config = dict(
    arch='transformer',
    model='audio frame classifier',
    dataset='melodies that start on their tonic, played by one synthesised instrument',
    train_examples=26041,
    gain_aug_db=10,
    time_shift_ms=100,
    n_mels=64,
    hop_length=160,
    input='log_mel',
    spec_augment=True,
    win_length=512,
    num_classes=72,
    output_stride=4,
    norm='rmsnorm',
    norm_position='pre',
    hidden_act='relu',
    mlp_ratio=4,
    head_dim=16,
    fused_qkv=False,
    bias='all',
    qk_norm=False,
    layer_scale_init=1.0,
    parallel_block=False,
    inner_norm=False,
    kv_group_size=2,
    subsampling=4,
    layers=16,
    width=192,
    positions='conv',
    init='trunc_normal_002',
    residual_init='scaled_by_depth',
    optimizer='soap',
    beta2=0.95,
    learning_rate=0.0027,
    beta1=0.95,
    shampoo_beta=0.95,
    eps=1e-08,
    precondition_frequency=50,
    max_precond_dim=512,
    one_sided=False,
    adamw_lr_other_params=0.0018,
    max_grad_norm=3.0,
    max_steps=6700,
    batch_size=384,
    epochs=98.8,
    lr_schedule='wsd',
    decay_fraction=0.4,
    final_lr_fraction=0,
    warmup_steps=200,
    weight_decay=0.0,
    adamw_weight_decay_other_params=0.05,
)
Rows from block 8 of a small audio frame classifier, named by matrix and row number. Rows with one number belong to one neuron. Each number is 128 + 24 x the weight over its row's rms, rounded and kept within 0 to 255. All counts start at 0.
After each neuron's rows are labels from the 100 clips, of 14848, where the neuron reaches its highest value: "strongest on" is what is common among them; "lies over" is the class under the peak. Only what is clearly more common there than usual is listed. The data: melodies that start on their tonic, played by one synthesised instrument. In brackets: how many of the 100, against the usual share in percent.
# fc1: MLP up (model.blocks.8.mlp.fc1.weight, 768x192), inputs 96-191
# fc2: MLP down (model.blocks.8.mlp.fc2.weight, 192x768, transposed), outputs 96-191

fc1.247 [156 116 149 164 131 134 109 135 100 130 121 133 142 158  89 120 113 108 171 196 123 164 102 101  99 139 101  94 103 156 102 138  86 113 139 143 119 102 132 136  71 124 134  90 153 152 135  86 145 116 132 152 132 143 110 150 135  82 142 110 101 126 120 128 104 111  93 129 110 146 104 154  95  80 123 136  95 128 120 119 125 138 152 139 111  98  94 121 138 126 141  98  97 129 181 129]
fc2.247 [122 162 102 173 113 144  96  71 115 103 171 141 164 138 125 115 158 122 148 147  97 130 133 130 104 158  96  91 105 118 132 115 129 168 130 113 161 115  82 154 166 179 131 154 159 113 124 127 149  75 114 140 166  99 120 128 123 125 144 154  90 104 130 164  69 157 123 136 130 145 136 128 116 111 160 111 123 141 151 147 115 121 116 138 127  68 132 132 125 121 137  86 165 114 130 110]
strongest on: the note G# (89 vs 40.6); marimba-like (81 vs 5.1)
lies over: G#3 (79 vs 1.4)

fc1.222 [123 143 100 144  88 125 131 100 113 141 100 122  86 103 150 136 130 106 139 171 162 141 170 166 110 161 162 137 108 112 117 138  92 148 120 146 106 113 112 140 169 164 137 123 140 104 130 161 175 139 108 118 145 157 139 113 141 150 135 120 144 109 150 124 101 134 160 160 142 153 107 129 167 145 138 133 137  92 127  74 156 128 136 119  94 135 122 141 119 147 130  67 112 116 127  90]
fc2.222 [155 153 107 167 105 134 143  96 109  87 142 148 167 136 151 121 145 127 146 102  89 133 153 144 131 141 156 113 120 153 192  97 139 158 159 137 135 101 157 111 119 177 102 146 108 151 112 143 124  75 132 143 122 163 149 130 139  93 103 117 141  92 142 127 179 144 135 115 141 149 101  89 145 112 101 120 151 133 110  49 134 130 111 118 139 113 146 163 129 145 157 145 132 114 152 166]
strongest on: the note G# (76 vs 40.6); bell-like (30 vs 5)
lies over: no note (60 vs 33); G#5 (27 vs 1.3)

fc1.628 [129  97 145 110 108 117 174 158 115 137 210 135 101  88 138 115 143 122 112  92 113 150 142 101 118 127 112 171 124 145 154 151  74 142 125 130  98 135  88 145 127 112 128 170 165 129 145  98  95 123 127 139 142 125 144  96 155  83 111 158 160 109 150 152  87 134 110 103 114 148 153 151 127 158  79  99 117 156 114 110 103 119 153 115 129 110 125 137 107 133 114 107 118  94 167 154]
fc2.628 [113 102 135 128 142 161 141 160 138 118 147 117 160 128 128 160 124 180 127 113 153 155 121  81 128 146 108 136 144 142 152 117 121 132 153 121 159 113  95 104 107 141  95 123  83 156 120 157 137 185 120 105 136 142 163 144  86 134 134 147 115 112 107 158 134 108 152 129 126 111 126 127 116 163 114 116 102 139 129 107  65 168 152 116 133 127 178 137 114 133 115  90 146  94 167 159]
strongest on: the note D (70 vs 39); staccato (66 vs 25.3)
lies over: D5 (33 vs 1.9)

fc1.300 [123 113 197 152 112  91 103 117 113 114 131 117 199 160 156 155 169 130 110 136 111 122 117 140 126 184 118 128 106 116 120 125 139 155 136 160 108 119 132 132 101 101 164 146 144 179 122 136 120 134 151 140 137 134 124  88 108  98 123 101 135 133 164 109 118 113  99  95 107 108 134 163 167 105 123 130 150 148 139 112  73 103 143 164 130 157 132 125 129 109 142 140 129 108 147 122]
fc2.300 [187 148 160 118 151 125 128 131 119 129 129 171 155 137 148 169 157 143 110  99 122 172 112 141 119 153 110 119 122 111 115  99 140 121 138 155 100 111 145 168 117 100 119 105  89 164 145 118 171 101 110 123 127 114 154 127 101 125 101 113  95 105 138 168 177 162 122 128 157 103 107 118 158 121 145  84 143 144 147 146 100 135 143 143 126 126 131 143 122 148 165 161 131  73 143  85]
strongest on: flute-like (49 vs 5); sine tone (27 vs 4.7); tonic: B (25 vs 8.4)
lies over: A#6 (56 vs 0.1); B6 (42 vs 0.1)

fc1.671 [176  94 125 152 126 121 160 132 172  84  99  88 148 148 136 106  78 116 168 188 100 143 158 124 144 112  93 188 113 151 118 106 120 135 109 176 130 143 119 147  94 150 115 161 130 169 114 156 139 114 123 110 113 163 128 120 149  98 128 145 120 174 118 144 120 117  92 121  99 133 137 147 159 158 140 141 124 149  89 155 130 133  89 119 136  98 166 119 109 108 129 117 120 110 183 107]
fc2.671 [150 106 113 152  93 141 118 150 133 138 110 123 142 122 127 102 118 172 141 165 163 173 105  95 131 111 114 130 126 173 143 170 113 130 130 166 106 144 101 114 126 127 110 152 115 111 120  95 174  82 121 166 108 126 160 142 123 122 136 144 104 122  99 123 141 128 126 121  91 102 131 122 104 130 131 117 144 125 140  97 132 133 141  97 127 113 138 161 130 113 122  93 128  93 148 105]
strongest on: flute-like (51 vs 5); tonic: C (43 vs 8.6); sine tone (35 vs 4.7); tonic: C# (28 vs 8.1)
lies over: C7 (56 vs 0.1); C#7 (27 vs 0)

fc1.751 [178 122  84 152 128 119 135 133 144 138 121  94  72 101 118 104 121 110 137 122 146 166 141 130 128 112 104 153 156 102 141 114 127 134 149 157 100 127 171 156 162 132 184 148 126 147 142 116 122 112 155 154 103 135 135 135  79 141 158 151 133 101 100  84 161  93 133 122 144 146 138 138  95 126 122 147 105 149 104 108  97 174 129 116 120 103 141 130 150 122 168 161 117 150 158  99]
fc2.751 [106 151 157 137 143 163 145 109 109 107 118  88 140 143 117 126 108 151 161  90 164 132 123 151  81 132 132 141 114 126 128 148  99 165 126 137 124  95 115  94 145 127 182 117 169 139 147 107  99 130 142 132 151  82 125 114 106 120 140 107  95  95 129 123  83 118 161 129  91 117 118 101 113 157 121 142 106 152 141 110 109 103 164 122 129 127 139 116  83 109 141 108 109  93 129 165]
strongest on: the note B (100 vs 40.4); the note E (76 vs 40); pace: fast (70 vs 32.8); the note F# (67 vs 40.4)
lies over: B3 (90 vs 1.6)

fc1.651 [188 115 159 140 142  89 175 126 168  71  60 100 156 126 137 139  79 119 142 188 140 144 126 133 144 173 112 140 116 137 123 109 103  92 130 133 150 106 125 147  77 141 152 160 135 156 113 131 121 100 133 133  88 130  71 129 152 122 108 146 127 135 128 127 115 131 111 116  88 122 131 117 135 109 126 145 133 137 108 157 138 115 122 118 117 104 143 148 147 101 120 116 120 118 177  95]
fc2.651 [165 121 121 134 126 156 118 143 118 140 143 113 145  88 150  97 116 138 142 149 114 191 114 122 106 130 127 123 143 132 116 108 136 104 126 141  91 113  79 147 126 134 108 123  83 107 116 120 165  99 129 149 124 141 134 128 113 120 117 113 100 122 115 116 138 157 126 119  70  99 107 104 125 153 145 105 158 120 135 144 129 145 149 122 119 105 124 149 129 115 111 126 126  85 141 110]
strongest on: flute-like (56 vs 5); tonic: C (43 vs 8.6); sine tone (31 vs 4.7)
lies over: C7 (56 vs 0.1)

fc1.575 [166 139 131 128 125 138 109 163 150 116 139 156 107 107 167 104 127 118 104 118  94 122 184 139 132 103 113 144  91 146 107 146 151 138 148 139 157 140 144 117 175 135  87 116  96 140 112 151 186 116 152 146 149 169 132 140 143 115 119  95 104 117 148  98  85 128  94 118 155 131 105 149  87 106 130 139 148 129 123 136 182 127 106 163 149 151 109 126 124 138 146 101 115  80  97  85]
fc2.575 [147 129 133 123 131 151 102 126 110 147  96 141 141  92 173 133 127 138  98  84 108  96 138 110 129 108 134 121  89 112 156 140 149 130 143 120 118  83 148 118 127 111 150 159 161 138 133 137 163 123  94 165 136 121 114 176 151 127 118 163 153 107 164 120 142  99 108 156  98 116 107  98 151 124  91 122 133 144  99  86  57 131 130 135 112 157 133 162 124 134 156 104 112 134 101  93]
strongest on: the note G# (100 vs 40.6); the note F# (72 vs 40.4); marimba-like (26 vs 5.1)
lies over: G#5 (96 vs 1.3)

fc1.127 [119 117 122 171 160 123 141 127 111 119 150 125 125 102 164 153 122 103 126 164 143 165 129 116 145 136  69 145 136 156 154 116 124 140 144 107 118 116  87  93 115  93 138 139  91 120  76 113 142 135 115 127 138 185 123 105 106 126 120 102  92 119 140 166 136 129 136 124 138 133 132 114 141 150 119 164 153 113 177 107 133 150 124 134  93 116 129  78 122 124 114 116 112 144 145 116]
fc2.127 [141 114 156 167 137 156 151 142 106  86 120 137 127 117 147 151 144 116 169 162 124 139 131 103 147 108 128 113 152 125 137 119 141 111  82  96  97 125 133  90 112 161  99 102 109  91 130 135 109  84 111 100 120 115 112 149 116 156 165 106 134 133 132  93 215 141 161 110 107 113 113 133 129 137 118 147 116 154 162  97 131 112 135 134 136 138 118 189 115 134 137 133 130 120 142 138]
strongest on: the note G# (76 vs 40.6); bell-like (67 vs 5)
lies over: G#4 (70 vs 2.1)

fc1.302 [132 139 147 106 113 149 129  80 196 131 136 161 111 127 125 127 131 148 173 132 111 138  98 139 144 167 146 129 107 131 128 112 101 107 123 142  99 134 110  73 130  93 127  85 153 169 130  96  75 137 157 172 102 127 146  92 111 135 143 162 155 110 146 120  83 138 134 128 131 124 136 142 139 132 115 113 130 128 152 176 135 137 145 130 126 160 113 118 105  81 122 159 139 121 129 118]
fc2.302 [ 81 103 122 158 154 140 106 134 113  87 102  97 161 119 155 132 163  95 139 103  94 139 129 135  93 143 107 127 127 145 176 122 124  88 138  95  86 109 134 126 109 141 127 118  81 119 100 150 155 136 110 116 133 117 117 143 113 149  66 152  98 125 126 156 119 116 125 140 137 102 140 104 180  98  67 164 148 135 121  95 101  94 133 122 123 139 126 147 133 134 100 147  91 100 145 177]
strongest on: the note A# (100 vs 40.4); the note G# (77 vs 40.6); the note D# (76 vs 41.1); tonic: D# (28 vs 8.6)
lies over: A#5 (49 vs 1); A#4 (45 vs 2.1)

fc1.92 [132 152 146 136 124 110 111 105 154 127 125 172 132 156 150 149 108  82 117 128 161 131 150 168 120  98 134 156 121 125 101 127 125  96 118 101 147 109 108 127 200 160 135 115 150 127 147 150  93 138  65  90 151 148 147 115 125 135 121 104 115 165 166 148 130  96 106  88 127 140 122 118 119 120 119 108 142 127 106 128 110 153 125 116 114 101 134 158 146 147 176 140 111 101 131 132]
fc2.92 [ 99 149 104  99 108 156 123 141  92  86 137 139 184 140 136 140 101 132 148 106  98 151 147 165  97 117 106 124 174 117 121  89 124 116 164 160 114 118 188 114 140 135 148 100 145 126 104 110 103 151 126 129  94 143 130 100  81 100  87 123 108 144 110 132 127  95 149 161 121 105 147 170 129 153 139 154 131 120 116 108 130 100 133 110 118 123 131  97 117 127 109 154 141  83 114 134]
strongest on: the note D (64 vs 39); square lead (30 vs 4.9)
lies over: D3 (39 vs 0.9)

fc1.69 [157  98 113 145 137 147 128 109 130 134 119 133 105 119 170 111 157 101  99 155 111  95 115 120  95 100 142  87 172 120 107 127  86 129  86 113 129 112 114 142 110 102 151 135 152 151 182  96 109  72 113 119 107 106 128 148 142 141 147 122 148 120 150 107 147 147 125 142 148 153  75 175 123 135 163 132 142 116 149 147  96 105 101 152 130 103 101 101 214 147  90 156 121 131  96 116]
fc2.69 [111  39 137 138 162 177 158  91  94 149 117 139 133 118 130 119 160 135 137 164 107 170 151 146 135 132 100 139 164  73 176 112 142 143 110 130 119 101 115 152  93 134 110 114 165 104 111 176 110 130 102 117 112 159 119 113 121 115 103 144 102 143  96 103 136 104 141 165 154 123 136 132 121 146 167 153 163 101 118 151 133 110 161 107 133 101 162 145 131 144 157 134 145  91 125 129]
strongest on: the note B (99 vs 40.4); organ-like (50 vs 4.9)
lies over: B4 (96 vs 2.2)

fc1.378 [114 101 169 124  60 122 117 140 153 138  78 134 125 149 161 144 121 119 158 149 119 142 140 135 119 143  71 150 145 151 157 135 175 143 139 133 150 147 149 130  70 167 165 100  97  95 125 123 123 148 153 120 138 142 112 130 108 135 163 106 139 129 131 147 126 110 121 103 118 157 109  97 126  88 116 114 130 105 108 110 113 124 163 128 161 133 129  99 129 126 143 115 111 116 129 136]
fc2.378 [149 173 124 109 122  64 125 110 121 122 107 125 148  93 116 146 105 115 140 137 105 141 125 115  94 138 150 143 125 100 117 124 165 139 141 167 151 100 116 142 127 133 127 110 105 164 145  89 167 115 144 127 119  84 147 142 113 137  97 148 108 125 103 168 127 126 124 133 115 134 114 129 160 168 116  97 136 143 122 137 126 114 181 126 112  87  92 157 145 138 136 136 138 123 118 104]
strongest on: the note G# (78 vs 40.6); the note F (71 vs 40.1); tonic: G# (31 vs 8.9)
lies over: F4 (31 vs 2.1); G#4 (26 vs 2.1)

fc1.156 [170 129 122 129 142 134 141 133 127 143 169 179 129 105 136 174 145 166 156 141 136 165 133 170 121 169 165 137 121 102 147 146 106 119 123  68 137 151  94 131 114 151 121 145 151 148  94 132 111 113 107  92 163 134  83 114 133  42 127 168 132 138 149 158 171 142 136 130 133 123 116 144 110 153 158 123 114 112 133 163 156 151 100 161 151 118 130 128 148 125 120 164  78 153 110 151]
fc2.156 [134 128 149 107 153 164  86 131 149 136 155 137 156 173 144 104 105 154 105 139 138 128 170 140 113 133 125 133 122 121 131 150 104 127 103 112 138 109  90 109 129 145 148 136  76 123 118 178 114 170 152 143 121  94 143 127 125 127 121 113 121  76 101 177 158 135 115 118 110 103 152  72 123 156 103 102 125  89 102 125 110 127 131 119  98 160 146 136 129 126 128 122 131 142 107 137]
strongest on: the note D# (100 vs 41.1); square lead (39 vs 4.9); clarinet-like (36 vs 5.1)
lies over: D#4 (71 vs 2)

fc1.645 [131 100 141 118 181  74 160 109 132 141 162 173  93 142 103 135 127 141 132 100 137 129 141 116  99 151 136 120  99 116 115 111 123  97 129 144 136 155 157 184 146 127 142 138 156  96  74 113 112  69 143 120 107 154 110 108 134  85 110 135 143 126 145 108 108 139  97 127 110 112 101 133 156 160  79  75  95 131 143 120 139 130 135 127 128 103 117  99 116 124 155 125 125 165 132 116]
fc2.645 [121 152 116  88 136 129 106 162  97 108 112 110  88 117 113 134 133 135 110 107  94 155 100 101 135 118 103 154 106 147 164  88 100 132 135 128  94  66 129 102 149 132 104 123 109  92 105 129 114 142 135 112 109 142  90 145 137 154 124 104 121 145 151 174 138 141 169 120 147  76 111  82 103 133  87 149 127 135 131 129  93 151 137 123  94 106 149 148 142 140 120 129  98 102 124 110]
strongest on: the note D# (99 vs 41.1); the note G# (78 vs 40.6); tonic: G# (26 vs 8.9)
lies over: D#3 (71 vs 1.1)

fc1.149 [128 109 150 128  84 139 150 125 154 110 124 165 103 172 131 115 181  97 104 115 102 123 141 115 138 137 121  98 128 129 185 158 135 172 122 139 107 142 132 137 106  95 115  87 147 119 178 153 128  98 141 116  91 169 171  95 101 119 152  94 129 118 140 133  98 143 141 103 125 136 119 155 175 112 136 125 133 113 169 115 103 111 129 125 121 183 134 143  72 128 152  87  82 164 111 152]
fc2.149 [137 132 120 117 151 109 130 106 116 140  92 142 138  97 138 152 130 160 137 128 152 126  80 106 148 123 115 106 109 114 144 107 149 132 158 131 112 145 117 163 119 146 136 100  75 105 135 139 113 142  76 126 118 107 133 176 156  77 146 151  94 108 175 157 106 126 105 110 112 116 104 114 161 131  97 116 111 150 167  69 183 189 115 122  98 127 143 156 119 124 151 141 145 139 137 150]
strongest on: reverberation (65 vs 29.7); vibraphone-like (29 vs 4.9); marimba-like (26 vs 5.1)
lies over: A#4 (37 vs 2.1); B4 (32 vs 2.2)

fc1.735 [151  64 147 138 126 128 158 131 144 124 135  99 132 132  95 109 129 136 143  95 128 139 119 148 144 131 159 112 146 122 113 169 138  97  85 113 122 169  96 174 117 151 148 147 136 163 138 124 104 140 139  99 117 101 137 137  96 116 130 136 115 108 103 144 145 131 134 130 135 139 154 154  90 161 163 103 158  98 197 125 116 153 109 129 157 112 143 150 152 122 167  97  99 118 113 137]
fc2.735 [136 152 147  57 125 173 111  98 176  90 135 145 154 189  93 136 100 108 127 125 130 141 181 118  97 116 116 142 105 111 126 107 107 139 144 134  95  83  88 132 135 103 119 115 100  97 143 173 141 133 132 149  90 138  94 147 148  96 133 121 107 106 112 124 132 154 110 164 140  96  91 159 156 122  98 130 105  89 151 121  99 110 120 135 118 124 106 134 111 151 136 115 131 121  90 140]
strongest on: the note D# (100 vs 41.1); organ-like (40 vs 4.9)
lies over: D#3 (89 vs 1.1)

fc1.401 [140 120 141 107 127 133 125 109 133 169  92 129 130 149 141 156  97 111 133 131 157 122 131 109  71 124 116 138 146 146  92 136 156 121 167  96 167 139 172 102 119 174 145 131 113 138 130 125 118 143 101 122  93 100 140 127 140 133 120 123 141 157  78 106 109 135 104 113 141 136 106  99 157 144 128 136 120 113 115  79  94 114 144 135 127 140 127  87 120  83 106 113 125 142 101  99]
fc2.401 [128 163 170 156 133 181 145 117  94 104 138 128 101  97 125 104  98 113  76 105 144 170 115 141 142 108 126 109 153 166  75 112 151 140 151 137 116 153 117  70 127  91 154  91 129 125 141 115 116 163 178 157 122 154  92 133 111 148 124 117 110 120 166 116 122 109 145 151 139  97 130 126 125 142 107 143 116 118 148 138 134  95 122 129 104 132 131 153 121 155 146 126 131 106 174 113]
strongest on: reverberation (84 vs 29.7)
lies over: no note (68 vs 33)

fc1.664 [112 155  93 115 114 145 128 151 136 127 114 184 134 178 136 157 132 146 167 166 112  95 121 181 115 127 123 134  83 114 134 142 135 114 103 108 126 169 174 119 115 122 129 160  91 136 136 137 118  96 123 143 176 160 160 162 134 101 167 167 122 129 159 123 132 123 125 114 104 114 122 138 125 125 168 147 145 120 132 152 163 127 192 169 141 132 135 120 139 125 126 118 108 140 145 159]
fc2.664 [159 154 122 139 140 132 142 111 133 106 109 116 159 110 165 164 115  87  91 133 115 163 145  69 119 108 119 142  99 125 145 118 125 108 118 154 150  64 108 142 145 121 112 110 121 109 103 128 157 115 158  93 117 106 171 143 105 126 115 124 105  78 130 143 172 142 108 121 142 142 108 109 108 147 109 129 124 144  97 121  92  72 113 109 118 159 116 172 112 110 137 160 125 132 137 111]
strongest on: reverberation (74 vs 29.7); the note D# (72 vs 41.1); staccato (63 vs 25.3)
lies over: no note (66 vs 33)

fc1.0 [154  94 128 113 130 139  95  83 176 132 129  97 116 128 110 128 117 118 141 150 120 137 124 151 110 114 131 106  99 130 121 107 201 102 140 116 119 131 152 131 157  99  96 134  78 114 170 193  92 146 124 135 142 138 119 131 157  99 135 136 141 128 114 113 153 149 171 105 152 140 113 153 158 163 123 100 119 168 145  90 141 113  94 147 124  98 121 103 158 113 118  94 141 181 114 121]
fc2.0 [ 94  94  88 115 160 136 118 157 157 151  97 134 111 135 117 159 109 124 139 116 125 140 117 111 105 110 142 144  71 103 122 161 136 141 158 114 126  66 122  90  93 124 143  94 140  96 103 137 150 139 111 117 110 105  81 165 128 147  79 134  81  99 118 188 145 137 157 150 139 103 103  93 150 165 154 109 105  95 140 147 150 143 122 141 153 126 141 155 156 105 149 160 118 141 110 129]
strongest on: the note D# (94 vs 41.1); bell-like (38 vs 5); marimba-like (33 vs 5.1)
lies over: D#4 (86 vs 2)

fc1.257 [ 85 108 133 139 124 130  96 113 154 171 116 176 104 142  90 121 126 134 164 131 113 121 125 100  72 133 109 132 186 125 136 145 193 135  97 130 128 188 132 155 156 130 143 149 123 130 133 114  80 125 123 157 120 118 118 112 139 142 104 114 180  99 124 117 151 117 107 101 146 146 118 124 122 144 139 156  94 119 135 146 108 112 167 159 115 134 134 164 127 145 118 137 125 141 124 127]
fc2.257 [ 93 151 135 107 168 128 112 148  81  93 107 121  91 117 153  94 136 154 137  87 128 106 106  88 151 143 120 137 153 117 132 122  96 155 143 117 165 140 113 160 142 118 108  99  98 107 144 128 122 128 128  93 106 144 111 114 110 136 171 134  98 114 133 150 103 126  86 144  81  99 109 150 134 154 109 142 162  96 172 128 141 145 152 152 192 153 104 135 146 133 155 149 148 126 107 151]
strongest on: reverberation (71 vs 29.7); organ-like (49 vs 4.9)
lies over: B2 (29 vs 0.8); A#2 (28 vs 0.8)

fc1.673 [112 135 177 139 194 124 116  86 152 145 135 106 122 103 157 162 144 144 124 152 100 143 157  98 131 108 105 130 104 110 150 130 139 101 143 133 122 117 100 112 120 134 125 112 147 131 119 141 133 104 115 129 114 146  71 114  89  86 116 138 163 109 119 136 144 127  83 126 141 100 112 155 111  86 105 108 104  94 138 101 111 172 120 175 119 124 102 108 105 127 113 129 151 173 101 132]
fc2.673 [ 96 109  75 149 122 175  94 126  93  73  97 105 110 124 131 129 113  93 121 181 132 169 141  74 135 133  88 106 106 154 153 135  87 133  85 142 112 106 142  82 113 141 129 103 120  85 104 129 133 144 105 128 136 107 124 154 121 142  96 111 112 151 145 139 132 103 118 135 161  82 138  75 127 148 122 121 124  95 128 131 176 124  96 136 107 131 112 157 121 112 127  83  97 102 125 116]
strongest on: the note G# (78 vs 40.6); the note D# (70 vs 41.1); tonic: D# (26 vs 8.6)
lies over: G#4 (60 vs 2.1)

fc1.530 [122 126 154 157  91 166 116 104 108 144 159 130 146 121  94 143  98 118 127 143 111 166 166 150 118 120 140 125 104 129 113 132 124 158 104  82 170 116 149 103 108 128 124 115  77 143 118 133 121 171 110 140  94 135 127 102  97  40 125 149 127 119 145 169 134 103 130  98 110 139  93 123 106 105 143 175 103 133 126 124 122 102  97 151 163 130 160 126 138 126  82 104  96 133 132 114]
fc2.530 [134 148 148 125 125 141 154 190  98 133 121  96 143 119 195 153 165 128 157 102 103 179 103 128 140 140 112 122 111 133 142 133 113 128 108 124 131  62 100 137 138 146 119  97 156 105 101 105 146 140 130  98 125  82 116 126 112 173 117 151 132 170 132 116 156 145 132 157 143 115 107 108 153 144 122 165 151 124 109 114 140  90 168 148 109 126 141 124  94 167 109 106 122 114 108 163]
strongest on: the note D# (86 vs 41.1); square lead (43 vs 4.9)
lies over: D#4 (58 vs 2); C#6 (30 vs 0.6)

fc1.264 [155 145 121 104 114  87 173 146 173 104 164 143  99 154 142 124 129  92 128 115 142 127 193 162  80 129 147 139 172 109  85  95 121 135 120 127 154 113 131 120 157 130 116 150 137 144 112 134 103  90  68 133 127 129 154 109  95 160 145 112 122 137 143 123 120 122 117 113 124 156 139 110 180 120 127 138 134 166  57 148 120 123 153 139 154 112 129 162 121 146 177 155 102 110 104 146]
fc2.264 [124 151 107 115 130 107 108 117 125 120 165 146  99 133 105 136 174  82 157 112 103 141 101 154 128 129 119 142  92 113 100 117  72 101 103 105 105  98 130 104 110 111 165  78 118 110  97 156 149 145 130 118 118 155 110 134  83 120  60 121 134 109 145 117 134 101 136 180 113 101 134 108 149 117  95 147 127 106 133 140 142 154 142 114 101 141 125  89 126 149 138 118 136 126 122 129]
strongest on: the note D (78 vs 39)
lies over: D3 (69 vs 0.9)

fc1.703 [145 179  71 125  85 124 146 109  98 107 149 153 154 129 123 190 146 130 146 166 131 151 126 104 191 106 118 122 173 142 129 110 137 152 125 176 144 120 119 169 137  83 140 120 116 148 150 129 153 127 170 131 142 105 123 124  78 129 119 127 142 176  96 110 107 140 146 110 132 103 142 154 108 168 113 139 128 102 149 132 105 206 158 130 134  96  99 142 145 120 139 118 160 107 168 113]
fc2.703 [ 90 101 107 166 119 164 142 147 123  87 123 117 133 124 114 133 116  87 127 155 120 148  87 122 113 140  87 147 127 114 158  98 114 160 160  86 126  45 139 122 127 136 135 139 137 136 117 141 110 120 152 137 133 106 121 142 119 133 102 142 117 134 132 147 119  99 138 172 159 126 122 115 143 132 118 139 117 130 169 127  98  97  93 150 125 148 128 135 116 135 144  98 118  54 146 122]
strongest on: the note B (74 vs 40.4); the note G# (72 vs 40.6)
lies over: B3 (48 vs 1.6); G#3 (46 vs 1.4)

fc1.116 [148 140 112 117 133 154 117 168 135 142 134 148 108 144 118 158 156 159 121 137 142 117 111 170 152 123  88 127 154 119 105 105 135 139 130 149 156 117 117 134 124 162 147 132 158 129  94 102 151 123 163 172 129 114 144 145 139 137 130 150 127 125 138 122 195 142  94 129 101 149 117 114 101 115 116 177  94 148  97 113 144 137 121 179  97 143 127 124 148 137 100 170 125  92 138 150]
fc2.116 [118 126 155 143 115 149 125 115  72  92 118 137 152 139 111 110 102 125 117  85 116 137 147 127 121 164 124 182 106  78 126 133 122 109 145 101 109  89 100  77 125 122 148 120 145 118 117 129 119 135 132 132 123 128 134 152 129 147 105  88  93 102 120 120 128 116 112 142 109 113  96  79 122 143 114 134 111 114 118 185  86 117 119 174 115 131 109 151  87 161 135 102 107  98 105 137]
strongest on: the note B (67 vs 40.4); the note G# (66 vs 40.6)
lies over: no note (65 vs 33)

fc1.260 [201 156 121 109 133 120 121 170  88 168 147 113 115 118 121 135 152 146 140 156 127 181 122 146  96 125 192 144 108  97 112 135 137 143 117  88 125 142 109 147 127 106  96 142 136 131 109 141 129 161 175 139 131 134 127 134 128 119 143 161 127 148  94 199 136 124 133 102 145 104 131 156 116 135 127 150 127 131 168 123 126 140 115 174 139 105 149 121 153 146 131 141 119 122 129 131]
fc2.260 [103 124 116  91 161 142 138 131 108 132 155 106 144 110 118 113 162 110 134 154 136 161 147 148  93 145 138 152 127 112 126 140 107 120 132  84 143  54 139 102 120 173 127 139 102 100 130 182 141 155 154 110  85 112 122 114 138 101 102 132 109  87 115 177 140 140 119 125 130 124 101 133 125 145 145 141 128 116  99  75 127 101  84 143  96 135 142 126 116 156 161 124  62 128 129 108]
strongest on: the note D# (100 vs 41.1); square lead (50 vs 4.9); clarinet-like (29 vs 5.1)
lies over: D#4 (100 vs 2)

fc1.225 [123 183 175 103 141 109 156 154 122 145 124 132 143 163 137 123 122 162 151 112 148 158 144 149 136 100 168 177  92 112 150 178 105 117 119 165 190 131 140 132 129 122  89 133 138 133 125  88 121 162 126 141 133 174 130 118 120 112 165 107 140 130 135 132  77  92 127 118 183 109 114 154 119 118  96  92 142 142  77 143 175 171 141 139 131 142 123  98 111 152  94  87 102  95 131 115]
fc2.225 [127 152 149 158 134 143 123  91 112 121  94 137 134  91 151 158 132 150 114 102 150 137 136 105 172 121 123 130  91  87 137 131 107 141 128 139 105 107  92 134 107 147 115 110 101 147 122 150 134 129 137 167 103 130 135 131 108  65 129 194 120  88 136 131 200 110 183 170 123  80 110  91 125 123  92 108 150 159 113 120 109 105 136 118 156 133 132 172 131 126 133 111 126 139 142 128]
strongest on: the note D (64 vs 39); sine tone (38 vs 4.7)
lies over: D5 (60 vs 1.9)

fc1.5 [125 123  93 156 132 152  88  55 145 129 134 149 157 113 146 135 114 119 151 131 105 152 172 169 127 130 112 112 115 157 113 122 111 103 152 108 161 154 137 143 129 119 113 123 160 100 133 100 138 133  95 122 148 147 128 147 109 124 142 169 173 178 127  94 104 150 102 147 151 141  99 124 125 139 138 140 148  66 138 115 106 145 155 136 111 124 123 148 123 106 177 113  85 136 158 149]
fc2.5 [124 111  97 138 109 143 132 119 141 122 153 153 155 133 123 115 142  86 138 130 116 138 117  85 100 130  46 131 112 115 145 146 151 174 128 114 156  93 133  94 112 121 115 106 112 118 129 118 128  95 123 172 126 103 122 153 138  98 121  89  92 124  87 134 128 142 106 150 146  64  94 154 122 120  80 125 129 148 140  72 110  97 131 130 134  93 151 101 133 122 155 104 125 141 137 118]
strongest on: the note G# (100 vs 40.6); the note D# (67 vs 41.1); organ-like (35 vs 4.9)
lies over: G#3 (87 vs 1.4)